config.toml
model = "segmentation model"
image_size = 64
num_classes = 6
encoder_parallel_block = false
encoder_dropout = 0.05
Rows from block 5 of the decoder of a small segmentation model, named by matrix and row number. Each number is 500 + 25 x the weight over its row's rms, rounded and kept within 0 to 999. All counts start at 0. Numbers have three digits each.
After each channel's rows are labels from the 100 images, of 14976, where the channel reaches its highest value: "lies over" is the class under the peak. Only what is clearly more common there than usual is listed. The data: analogue clock faces. In brackets: how many of the 100, against the usual share in percent.
# conv: 3x3 conv (decoder.decb.1.1.conv.weight, 128x128x3x3, standardized in use, each kernel summed), inputs 0-127

conv.72:457427496500522503523508520510491501487489508497448481484513526441486473513498511487503509515461505424472498493486485493497499504539500521549505511525564435516499501512479517505492507485493512452534500521457499491505544498481463515492503504473492519449497511518503488522454519517505476522518466514526514431516504522507508503491492559545490496506487507511485516536481487489539470503503
lies over: second hand (45 vs 0.3); minute hand (40 vs 1.3)

conv.28:495525514475555482529499519522516489522525461528503549468506525498498473477524483503516504510513437499478493484542469501515524510509496470505501463469460468494490540446506499510502494514469504510510504487489484504508492498473478527466545488533508468515532500495522497488486509511489485486502503485572525549461469509476493529496499449517498478556508446442509497523557491528472520496517
lies over: backdrop (91 vs 46.6)

conv.47:535513514496490487481483525524489504478483468505486499492551502478471493479540535541500544489497530449501490477469523499457480517486496502500508539493512525509512507522512565520539491487508513460438458550572483521491491527507467495547485528480482508551514508511499483459500524516482519477506525498470485527479493499491474465550524467490502522512492486475497510493506550491527509461517
lies over: face (100 vs 40.8)

conv.119:490499490470501488513506480512525492447493487527524509507531514478535502516468483534501490524505461517507501508494475515467519518498497487537437527483535467469512497491488590477526525477485441515491504508498511506493501461460485504523472486493489486494521529518453481527491489505532573509520522463480502532505489480529542477530509492506505501487538438456459477534502510491499524492477
lies over: hour hand (65 vs 1)

conv.93:495431459498461500489539483511538502530481513489493514491532525448515487511445549486508486473511469511498520510459488496514488499490465570482533488489533536502484485469493509482483482519492523520496526503535506513485506518451463528485521477487492504478490515486464500482509499538520542495518463490500490495503521491488532511480481458532524550468461549515505543479507544497494497510455
lies over: hour hand (52 vs 1); minute hand (36 vs 1.3)

conv.110:519419506490487504518525547490487508444535502560475536496483504469506494503488536530524512481472484513497502502533490527506473455521494520580500499490494486486488505535512539506477511505498515464532505515511515484510488488474468535504459528501504492466481469471484493487483503551491467523484483475523504528502515521504492501506495506528520483505491549458486501420490458470489476508486
lies over: backdrop (93 vs 46.6)

conv.48:472463490548515479523505523549505481504534523524535535500479536522537500470570493439458514486498537457468492480459503507485477494473496497511470482519505487515489457492519486501516490513481501501511523473496482489506532542529502507497501488506488530477502503474503524552524493533494486516508523433492492505469529511505484485494564532521541461505483459516479538482493491461478493482483
lies over: hour hand (44 vs 1)

conv.83:528521516518489497455508482471492479536539529470486535518491498528493474519464510482511535476456525475479507504503496511500529499519495527476542409503476506479499442494461475464518501544498486501509518514533511483517498505489469530473515481547501514518489470508443495539530503544479507496444488482463527513478515530489503471513532490521509516500497524480489538531483499537522478535497
lies over: face (100 vs 40.8)

conv.104:470438485507456488509494499495535498483565504483460480468529479484501486512525542517502518504509502467492521496540540487482518517513512524510506475501477470520511504505493571496531509487475491516495478510590498496496507519486464527494468467463514452472511498545493485466537495492534515510533494477490490562468494498500509490512510525489523490537527480542457497541477494503502513498486
lies over: minute hand (61 vs 1.3)

conv.96:464512521471500473525438484454490483436492524532481538511530492450494507525510511528532519536503508516506494496467521498486474517476482494546502539541499540477487506506480536496527488500520490485483497519496528439484533529486503478454497472523509525487525514495458518517482461505455536492493488523548496489526546512489476474460496478502540493504512525499458495498485504493535503542472
lies over: second hand (59 vs 0.3)

conv.8:523537503535534490530490455496473475493489488467526518515416524507488488515511526485506520506505467476526487528502465508494509498542485476548480530474486490482488506479506484539529502517435526477509529494516481491543504499519531538474469526463471467518526473518533532469482525494487518467470450476479506515529516471536495504502489474510480509485531534487520540510447531489505504501497
lies over: minute hand (35 vs 1.3); second hand (26 vs 0.3)

conv.80:474472498525509522522483530539476510479541531524539506533536532488565484564509506513468483528482474497452495483478465493510493487536503482519514504529502496513463484466510492504483473498524451512505487521555507465442481508479497507501550500505522478471478504495500505523475495492466482493482511539452541504539498546507498515541467485485498538489476494467488501491491490453501484494462
lies over: hour hand (54 vs 1)

conv.61:533504471475482500471508543482529460459528510515529499478476536557449489495499527502503504490530518463474507476488511488482461495515522509496493524470497471471493510493485506482477455534525489509506485484467496520529506515485527486514533590511513493497502474498503486469465458522501469465466563527527525526490502518521482507488488518527498486533513515495514433467530522485545502510517
lies over: backdrop (92 vs 46.6)

conv.50:537505529502529452496526515491474510491525466587494524477479514476504487486613491512455472496479471514511490478516519518472513507506520497488508507509512525528520491490505510476529512500497525510512486475491463489485524527510499481463515508460546539491498496478500481535509485456492473500524525517476480458489527530496486524495528510520464507455472535516499475472498478515461500481468
lies over: backdrop (100 vs 46.6)

conv.33:513481498481517498504480487523519479472510515515507514528477476498481522547525509459518487481499452485465519483481553484498500474510552506477482498498500528537520482515522487505509542526535469499459498527523527506538488523485461488534525548513496481477496505455479508539511519518503513483523437532463452450500493547511499480498498476501490520508499529484508543580505467468493486523479
lies over: face (99 vs 40.8)

conv.107:511492546467514497510469534480494484369539486502518488514480513462509538505535507509488496502505507483478497454488539484476494503501493515514508479530534525534511479497535466476529513503509503490499461524509480522529509548498514456486499504478509578517501524514495479498464495487486470469488444496505494523493495518498480473508484504484509474485499520525480457461505518523519484499516
lies over: second hand (72 vs 0.3)

conv.113:535477506476503516460485514495448511490524491489533502482516548492545506527486472530497510533537475481513495485535507522521524515532544472508448474493485452467488505472486499475529527504491448554474471534514516501501477511458490473498499503512524482491510512490507529490460507476486494478542526514456534466509465488485524518511509481523539557468529477537463522478467527521493504508482
lies over: face (100 vs 40.8)

conv.100:545511497530481502537500484516488513527537511514503532519537499549495485505502446494465538472461514490519486462509486486472486505487477495474499476519480497484538518515461550456543484516483509545499539479516516502483503494517473522499456491508512480522491500542549437488496485494445517448479510521501513485480519502520499493525489547520504479488486463470523530528463460484516475531529
lies over: hour hand (49 vs 1); minute hand (41 vs 1.3)

conv.16:548476508475518536465494463510522493491470469573473558514503548502473510505581534472502483470490474466483510548482501463492479486489500493474517512486496519508481502494510522498503491498499489503483499465523531487521491494456491516526490528550491509506523528500512491517476550510554472486487480499481471486496516508525513516514518456511472502528566494499532450493522481473491511524488
lies over: hour hand (73 vs 1); minute hand (26 vs 1.3)

conv.81:478500522508507499474457521493495521566488522514501487541501544478499489489547480498472474486463473466473495469500504508511516493520509501480497474511529499484516471467462524479549535490513460492479474487507505524557489538483488515500544542479501488499470493489510443519487514480499476476494524480489551486511508556494503539527471536516550510466509533525497536494451531468477501499476
lies over: face (91 vs 40.8)

conv.65:509484508469501491517499517500482489428499490507530463548496547490480511498497569472517521507449507516502499494484500496510509485527494517501530524520527512477480431518523504490523467508499519463504469515511531528518502521538504458495519526485489531492498518497470521528467494488528535472543476492450508507462476519478449499486483512472536508492536492540509544521487487499536452482458
lies over: second hand (27 vs 0.3)

conv.95:505501492494464473518476519509562536476521505433499510522510477511517464517444535481476524498488512484488497511499500531502491500519487519527527475504517467446474489480474503511534482480493540508498526500516517512506492500500474526511479476456553470492490483522492485526488440504545501504514488470559498481436437483487500528542488505489518531500530477525536522520532510503479530485498
lies over: hour hand (26 vs 1)

conv.12:508495483477499495509523517536500519438443430541502470466502522495525473480521523527487495503488450510499485493486504484508475485522484526532483519497523523484505586520519521478490503476492494486474523523515460553451514492478496519494497546519515528485527468512567448511485551494487491469501488493521486505495472497516482524490501517527500514526510506512466510464519491478526506497543
lies over: second hand (76 vs 0.3)

conv.39:495467486508476505496554483497472492519486513508504536483526526496540489510465508460522487468477470466496476505483457553494460492501479504452473504468523534526479468468487513500519538495464514479509510534525483490507501497457495512551481487544481503481507471550477471501520478479520523466544490532515536486484529480551541520548510496531523526476522482471472528488514509495469511511470
lies over: face (74 vs 40.8)

conv.32:473491531470475486495494510495495489508450540503493480509498509484499504469538507477502494509464480511527512527513501496492534474532498512474548512502509504507516508510516541476475487451495473470558475501502511443521504458521495481491518544444507477505506494509449514541473573473505480513539476507495508536476476518501475528525507534475463476476522480544552512475490489537459510493472
lies over: minute hand (58 vs 1.3)

conv.59:518500505491458509460500508541476489447543454509475492539547514467470478512534525519501527523464532488511491512454467480492455491494499516500522510512519477480508458543493502537468472511518512502538546496560521542516492510492468508512488521485505506504499524460451514496500535495492514494528514464492508529512529506518495471502488479476485507478515495495524498458504512534572498522451
lies over: second hand (71 vs 0.3)

conv.10:455516503506512492495497514504511509487568478485458507512511472469500505494468469547479480491469467498482506527508473535477486482525486478465498499491535529478526461487491485501501515505499479560492526508479510487508522501474502518510499521497417451533536445502532472519509465502481536492497487524522531466461494506569536545516525513530509491453501464501494493518502504490491512507536
lies over: face (81 vs 40.8)

conv.23:485461485487496510478505457477525515502486505506549532527480516470516542505518514465493476494501510515523525516451505498476463496480473457524453484460520500501497487468497490497484508517513482565577543479533508512493560491488475478496473492520534475484535473512504496489500506501489470482492455523522504528505484472502515473516502526545463518478544485552488447522521488523481524490499
lies over: face (80 vs 40.8)

conv.86:543494505505495501537498503498481466501507500467534490552533519484481484506457552490523500504456550515484514505452490504514502509476534483494471473546527516499484475503467559496542509530501499502524536488499525509481531523481495495485491495476484491507480471528505508507452526516565531478480452500464537490520475520504505499505464505473531534478525500468482517528485467438525458509486
lies over: minute hand (52 vs 1.3); hour hand (32 vs 1)

conv.67:508464519489492487505522470477478487513541519523491508494527545462490470530526543502511493497473475542455489524468517503520486502478465504519505455476514550497540483466498440496482479526505530516514534501534496504491510497484512541489512467495510548468504489507494509511505502492497503482460422519516500496500550519522515517477503449549479540461461539534508511456507521488477482504500
lies over: face (100 vs 40.8)

conv.15:493493495512518471478497529465489501507492501478515512502525530468500482505483486465499533493485491511517505456481504508474485501495453494472533537502551517512460496493495470515514496510423533474498499501486480474479552534528532502491499539485489499498520499448494521529481487475533501529538460498492526516494522511464498532504521511538526516541455498583544465457485500501461530474487
lies over: face (94 vs 40.8)

conv.120:482502533532526519530493536482495532475518493527467480529490532487500492488487490473493484482457486512489473506491469485510508480489494517499478533500518492436511497537487437521523477497491539499485498476508481492531501499556493519496450511520501514501503467523507556544475483505559501535476475488492496507471509498542463518474529510498455504487479479501592483546515473475494529483511
lies over: minute hand (83 vs 1.3)

conv.109:483491484496498498464504497457487492481455514492496534503513463490512522487461504471478475492499508456497527467513553535526519504521485472444540510520529535479447496492507506524516507478496477541503478507472494505481563533503492522512527526481480491502519512476499478468458462506481541505541490514521485525495528538487515530501502538508497519500471532567500518436490470507463472473483
lies over: face (82 vs 40.8)

conv.70:491483496515457468499524498503547492438516506496535499486492534492494540513456489515506531489505526528491523514465523485469482494497443507530521496514512480522487508502476491534475464516521494503501545521489456480483530540531519540480507449498487540495530518499511491492502492527498477504513472514545502547450497445477489502496509526500479438546436491499488491476473498465468492491483
lies over: face (97 vs 40.8)

conv.85:532458505517508500484492458481560494486435493512451505491518491523440474521497461465467492503481497486520454490529497489487547479554528524504515479464476513514471523472540477471519509525501498476478517509509515489512501503514489574517493546482486499482515502493529504519465534482514503493480481501509541506493507519506506498540478480500499491463507493543534521526506453493468553524513
lies over: minute hand (40 vs 1.3); second hand (31 vs 0.3)

conv.22:514427490520504510504495511433480482525431506498491532483513466475491533528474487479524500490517508508560476467467486499513490455445516467580529487489516519504499502497528496473514479511484477489496541516501478509516521488518520494515473521516512498426498508505503478527539470533496493492495491515497497481504505497487491485495528520543507498513509470508545505493451564514511505514505
lies over: minute hand (60 vs 1.3); second hand (39 vs 0.3)

conv.41:503493479508487523531512501502490489524540502501540493512536539466505433508512496532506535488497478511480514470528526518467473505489461511531508525504501499467505477495507518517434500510527487520467460543526464482504522525509489491480505486484527412524496409555469515517477533479528502509494476503517491515524483495506513499485446521503490507520481515520502509527532492513499526484481
lies over: minute hand (30 vs 1.3)

conv.9:532497530465493477509498476501451464471504533457486506491506512498498487502508483477553532492464584510509494479519523525470461505519476487478497494506518533456482450500484486452497497542485508509528467479497482435553519495507503506495489499506483592508461519496498460523504501502531498501527469528481492493535463491518521505534488501497499527503489483509502520482513500512542491530492
lies over: case (78 vs 10.1)

conv.64:513449551507496469503479525432529497485476524517496511530499537504474487504572512516495482452449513503496484487507501484463516483482488492514543491493525445490493472516524515527540482469506490531487515543494460463484523507538541483510518531514476527460487519508503484537546503504445437488485473493486482491486524536517519515473486519516507485484498495511481505535492505498508532487502
lies over: hour hand (47 vs 1); minute hand (33 vs 1.3)

conv.103:475477537493518477520517478484499500513493492478467483476480496471472550527467540481534505519518486510522495520473511515490480481503523481516481474493486532554528477538506458479473486509560498508425487533517519504514487498484473475530513538487491530487519479487499486512504549525509509476518448496470499481484549521509486469483525484543491516471485488525443508502495432536497483517469
lies over: minute hand (53 vs 1.3); case (26 vs 10.1)

conv.101:516495502503513494510478478539499545510493483481559499541484534481480508475538503430536510480502487501513498546504468522563496506514518468524458467487409440491508512517459432501518502498498516561506517488492498484476515548533522499498523476534496484488511501488489477477531532505508486514491512497482490533507507484492486499487506489505518509492516484493480521467522479540511478473484
lies over: hour hand (82 vs 1)

conv.25:521497515475490501532463494501496470464476503532509519518503482497455496507503526492484478507484512468500504477523553496522520507556486505554497482440469474471491478529515514504512518499532519508544523458519571517539485508526512512493526467498503507513525496535502466458489488548502482497466506486527498500505494497527522483480447451467477541521499485486464461539551502472487499496467
lies over: backdrop (76 vs 46.6)

conv.76:514510494499512514493508482537432499489456455465477497540545536493536473527518507472512498494464486509470512525514512498497493518497496520546494527474476452467472507487528500487505526525480457519530544512538526473485498484516511524507488452484503454516457473488541522505488539489515466521514517493505498482520464462483500494475510488506498493484542471502570550507513516465541501499516
lies over: minute hand (82 vs 1.3)

conv.98:502516487482525502522494529479451478521478503509565514515504489456488513505477499457514489525497472472533506501483511462495511521497561500488465559491451489528456475462506469548447481510514505493505490501482487509475484510511527543518532495544477492510494516477510526468480502485543490476522521515486502478496497522522488509502493488511518508503487490524593468456488485508481531539468
lies over: minute hand (79 vs 1.3)

conv.34:480508473493502501515511493516477486469528512541492460504500467493530537506522476537459495485513508531477529520448468470472461523468459501528511478499494491466504499463489500510502499479507473449541547487478492526521551517552516493479491504514507503548499543447510548462497451521503495514478500506500510522468509480505523477492478536497493521515479480541472506512503489482462486437533
lies over: second hand (52 vs 0.3)

conv.111:508488484524495517473512512499505488527475492511493500523517474516490493536506476484522485506518475508516463472514454516518485472498521509444487559451460499533499495462526481538462521491513505510491460447472499483540511519459467469506501480516526474530527505526529495504505515518480466508532546501535476529455444497501476488524532553531501536495500471498554499504539526472470483510499
lies over: face (100 vs 40.8)

conv.60:478502481519534492499489510460488482523497497495506480481469464473496522490548473533529478524504465465527438478467449513502539512522515507485505539500487475453483529511535457551502534499476506527469458493472487495531490486504473489531472493546492516488501521510494525507544506527474460504514557465522512532488496497517461503521531502512507513504486496488553467538512525496458521532492
lies over: face (72 vs 40.8)

conv.114:499501524532498452504482501507448500521476488469495454512477532501525527519504485532483504502477487516507503492510519475492476532538514520521439519500503519514485516521521518539521527534541510480482531533519485487505507508496522483500504499513476529520510476519503510505488497485485526507492510528460436477511449498524424474501487450494506527508540498433473473551538457477531468504510
lies over: hour hand (56 vs 1)

conv.54:474488526518525493494521469485519558504445496522514540512520480480528521523519483487521496504472510506540476521525449504521535518486543441448507520460457451486470484474465533542486524511499505507498516483518514480508504469516498480476518513498536514505490510469456542507497531470491482512505479485499495514507501520418477518503485461510556498512469502512476484512504485519510515456503
lies over: case (82 vs 10.1)

conv.3:552464519467520484537477501474511525497515496530459473451472448452498520496532519499490529499500500481522483509504519509479478466531505527547519498456469463490457500526524520489502509512514502490513521561488498510508499505504470493503476485486505509500536497498504474505478485504515525446497473495483515520444487490494519547501522502523498554550491513540536468494504445469456533474508
lies over: face (87 vs 40.8)

conv.17:517492531509486485491469487469543486488463488528517489511514497495496458509520551491496484559511472452520482480493524516517531543513516528520483531524478500523491506495512570479535487474523477465491467513530474469482490519497499539540461481470546486484504478498518508461465496491537526505502542525499546519515498492463527485438474512512544508499484517525471480484462502462482503485506
lies over: backdrop (96 vs 46.6)

conv.49:459489543507527490501473486497509497551479487536531526460462494496477506462533493482535503514514459500532505510521503562474490483539504508475506486489487527500523524520562503490487475484525519494488486510478529534490496522452465463478499533492482521510541513488493484519459520499491497494519448489519461468476561501507502450456502503512463484489531479502488496469526434491512514518491
lies over: case (73 vs 10.1)

conv.124:523476479492470460463522503510492510512462505502528535473457508482518500495477542480475539458474506504496526513481513499498468485451517511453511434495543532479496462476461536456481501511541474501495560450490447504473505466495524535492498494525514520502487498500513455540486469543493509524512517519505532507503521525516506495494505502514529509509515504518507527487517509441526463510483
lies over: face (85 vs 40.8)

conv.63:564422471531493481527483475504487513452524501548511517507511507500517511480497505513529524465484492495512475489474476472488482452522463474463521521506549474521481487497503509533526522469484520489481529532576517486471499474459460488531491508516497477484513494557486517498501498521477505486508550485495504509534489484541490483535511495494484487522549502495532490497505546481495503534483
lies over: hour hand (39 vs 1)

conv.43:535518490492471443428515543510490501501470487495541510508469499474518505530501484447557533478494461460464458520510513496479463532498514499494519538510462512535458564498517508534495484542507505514482504534488471493482509491462492494550513492518530473488472486502495504526518534491449502491500473530462523481496479490510500504480513470470520519542484508507515507471499523534488512510482
lies over: face (96 vs 40.8)

conv.117:506496534489517482529511509550483513524538473465493436538515530469478465485498473518480519498453489508510493465528503478459514478537452495515472500532543502425512461532488495516496530534509514457489491525492545476522514517536504473479492529486523490503540449496479545505478488436529533485505484495515529500505521521504468489495502514476476517503533499487498504498491472526498491500506
lies over: minute hand (58 vs 1.3); hour hand (32 vs 1)

conv.27:495500493492503508483503485522460468509469505508516517512488540475494497529481525440502499470515450520486535534467513526545470486543502519507470520474525538520532487462528451521520522530527481525465477506498522482480486512496526503528540509484499517513502520480501470494465508508518533505514437506513482453512515484452539487479464455489477540482543525484471529477500520517519463517465
lies over: face (76 vs 40.8)

conv.118:521497511472501495457473504495471499468484473546441477478465508500480484484532514509515500458501494503502523478469543498464491484487485503514505498475527471448508493532488504509525530496515481499540535488463469500508495496489512501540500559531479507483509464492527487537489538469524582491504491532497476497511532489498495503499539482512507511462539526471530522482547500568532517471500
lies over: backdrop (99 vs 46.6)

conv.71:506495505506514474496505500501468495474474481487547530512527579487483469493483508482503477480501473461492493548536535468494514535535450485480489476460492482526500483480536513453480509508506514538494558547502520444483471486506512474484495518544468524481519511528512505489506497510494497519525474511453482476490510513514492524510510511554494521480516530535502443472551492503495518476470
lies over: face (100 vs 40.8)

conv.99:500533522499542439528495477490498524516490487443471451428500476499491508516506496513473546526517536469504485450505495483530499521468485507551484508501489502514480531485486524506522531502504468499480469499492474523539511546531479498499464479521472548507498529468486509487531473500463496509499556494485504500474481527485469492538531499550485508525507510475470493499455510467535507492516
lies over: hour hand (35 vs 1)

conv.122:502494537484528477508525459505525533521494479545495489493523498528520479500495523494479496521524514492479477494546478538508536531506490493489484466485509471534538533520479516469506482447496483486492465480530509492467483478517494517494529527462509496475492487523547506499451553488543482480500460509452523499479463500536481502495521520492509502487479495514480507493486391523506529466530
lies over: hour hand (54 vs 1); minute hand (40 vs 1.3)

conv.18:487516503511520483479515548530469517485505488521474497537462513491507465487496487530545470529490474508483457524503443518508501462491526478483497524523513447471502530530479527507505533492456491478511544573499514535507503491511477533500475512478543495489512506474476494526532508443471507478520547450520516504486477514507481516487496521494489483480537521540511523435505524490486510532487
lies over: face (96 vs 40.8)

conv.58:523483497496490508473464486447522484474499535551493511459505471519515488505543517493519523474515504473568522443504538535470480477493478448445505478522504533494511504518487501504517493512504519485533506519505551484493480504490472493529464518487536479491510465518493468501480468525499466459509525510510509511535529487533539480501529475515514484506495451448516467522518548501476531503503
lies over: backdrop (100 vs 46.6)

conv.13:540477545497464478502551484487557435510475494516498498502449518529460514502495490507539540506500478507555464492496486452454502464508474474507492497514475493546525520457500535494505526525492481514508513488508474510521524508464466487501499545515504512509529500478495524510498519519502488448516507529512533497495503557530485465492513488515484478502491468476504462484488440525484494522468
lies over: face (83 vs 40.8)

conv.127:476493498506478553490515531514507471506516462464499494493493501474462495507436504491530502507524494439503491521509560491490512481516474504482457496482495575474500523474526524526506533506495468487495505532495535523513472508474516473485529512498445490526487506546481522482483435520461569536514489497485538507484525516516510509464498524474509514523522484465518484473473519471499500492497
lies over: case (67 vs 10.1)

conv.116:491515498492529475530511431520522485505522476475521519460497540480503491508505499519505505506507472503481483512527501501530502548535524507473455494474469485539522506470467478477502481531485482582447488504464488512519523520499522534464491449510482510513520500553470492485523500529520478480472497490492486471501520516492507528486516434537482495505492460481467487485509549531537478517490
lies over: hour hand (67 vs 1); minute hand (25 vs 1.3)

conv.84:495490484489491488493480516485490504573504501478518514512501517517484485512517503517521530488484500496500491540488489470521503469479500530444497502511522505498498495526499590520490480524520513411489507497527509487487475484480437496550479533489507469494472460480509521549481493504501542486503507514495505507524491488527504505526490497460473516501559475481558533505499458475509492558493
lies over: face (100 vs 40.8)

conv.42:479515500474470488512524477483517525484532495495547499449481527488521513533482586515515523493496515471500483491497510495514487534510523495485516505514532540506553517532491492502477483480512534549521460497522481458483523517479474471467524495504499480497485466516442496514500504541513505507546518488539479515486518473470509502526496514530495498500473521459486516513510441498499461495418
lies over: face (92 vs 40.8)

conv.45:482526499519468510446506504525495494506479488546494525507466570476491473529517474525512512482519478504524469542505476478482483470511474507493524466536505515478473528456483548475476525516522498504421508536507507477493506481494485489514532490473505484500532513461504483506513504500500489478496487442529533454535533527512538525508482527522527523465519484534498515481513507469461524488456
lies over: case (100 vs 10.1)

conv.55:538534519505550445496473493473540466477465479546479521495485530504503487505593500505510468517474486512506482505483505521511521498461534490505473493503495440504499497481490500512541474512475508520494465459503418497487477525503499492459506492567477509499508481486519490511517496539516450466507537480492490530520509515513504535514518485510500518525495482495474470513515510482506530511526
lies over: backdrop (100 vs 46.6)

conv.38:534443500486465517562496495489514508523477487520539495500515478501494517475548523494470500503511494463476511490465516512467490501480522503578546495523506510501512510485508508534511533511501506497486490510552496512491507530519512456526487545497514475462494526487492474476498479471529501514508507493472481557482504486513486504526511478441475497522538538502514467485483541504486495410521
lies over: minute hand (52 vs 1.3); hour hand (48 vs 1)

conv.102:493445473506530462492481518477502481512499511480502489494489489513458487508506503472447581465515501448499514491489515500468470522494484519514500527533514497522460503516514518532479473540529509466498535507481488507547480507472471498491456535533536495490456506469522504502513487488503551506529513532512508495500510526516477477486482472477505510530508466484462546518560481510551499457514
lies over: face (100 vs 40.8)

conv.89:482487465513476555502497525505492507458512528456478472501557494521504495492400526511502527523490507492484504480488498516502504487538491531513511507487515503493535509501513490490522504490488490492468494509556592480493480544482490511542498503477526491497559522514501480487493496495528503517499516471493476490519483475506507483543507462464501530493570499499475502503500560487491492504474
lies over: backdrop (100 vs 46.6)

conv.2:491478506494555512539486480535449553504476526531490522517527519524515478519496495485512466505542421496509504453474512508491521488534485472499452502489508507510536542538532479473535482489483488467503485505488481445486485498480495520523484535522480464492506462522529489523478537532494509478505499539500459506488508539520499486541483462495501517482500498550512468488469505467491468522498
lies over: second hand (82 vs 0.3)

conv.78:469479542492484532448496478518473522531524518509497478524461529489478517510497481498539510506518492486485491485514466508534500510517510476472527511485468514527472551486578490511478461493484470516548465482519538451487520477472483503537489480514525499481510488497553501466488560508475491535493499526507524508480508508456497474493520509479488457508489504527511467443499483553495495526526
lies over: case (73 vs 10.1); minute hand (26 vs 1.3)

conv.105:518460515500496505542521472503531513527518508524542517513507499493482518506515534492475480510513506508491479515502495507482503520479526482523492494510456475493494498491473459504505468503492515519515508479483496516509498486518523533441454486536503516476517521518514514401554488553521468515486563498511488531471492513509482515463516484496490480488492444469467482549486543512513507429497
lies over: hour hand (100 vs 1)

conv.112:515513485525507469499514494540485520516487467465489462469466507526497511511484479518499501519503446514524516478520512480510503467504499488509468569560516542497518500516505559512513517542483476556432477486468457517471500496505526477488521460508487526495479542477510487503464523497543533504508506469461497476510501511525493481497443491504486531469495486502519459469502458504522523498520
lies over: hour hand (37 vs 1)

conv.106:516467495510490510530495451501561497519520504506486510506501521493503502503487525517488475490483501514526511535524477505460502531517503515531517494496454521509435491472482443517488467494488543562500513428532481503488513488533521546458508486500481494484496495521513499465533528554473516478483542509497504531501529467493509505475515453520506469500517464435481466520507523496495518469505
lies over: hour hand (100 vs 1)

conv.79:523479505508492492542521526514410504510524496504526511531437526512490482475509473493481533507506512529469490502514514514525487448526489474536495503513516536484444505492513519531482514501508473412486512510525501502520518523542535474523521525488517494475503483487504536491471483462437556503517531508488508486493478509502485501511488514489517511509501534526527502473459462481481473480488
lies over: minute hand (93 vs 1.3)

conv.125:542544540506535497469504484451463477503487482557476551457493466487491492508540456498504513462479483454495454447473500494497487525482502503513498503497530540477497514496527525462501491529503486447508521521494434515513508490456465472538503483503500511518490472505503486499489529538510524509497536491465525515465490515536493509527542489531503520492518503508546509511469457496486499503494
lies over: backdrop (76 vs 46.6)

conv.77:481498519496501508528513489441537512493518512479463451514444501492521520500468482495492490504527493503501508437555514504517475470537491480472498527503508496488474525523504499493503453489510484491482510518469502497527535479514509519542486504441468530496525485526524470480451510474507503517532467519536550514478478532481476486519533526540496548484454522497503496441473452512510506488499
lies over: face (93 vs 40.8)

conv.68:486508503507510515516510518483494480436529486562507515486508508467425445518515479508468476524506482464490459495462521487494530547508473520547501473471486490498497518477533511491506503485486496516522488524545515467483494532515512523463521493557499478503539499550532546481460536522522527489504452499500542494479514525452509541480496475494509492507472514478490497501524500527488512483495
lies over: backdrop (99 vs 46.6)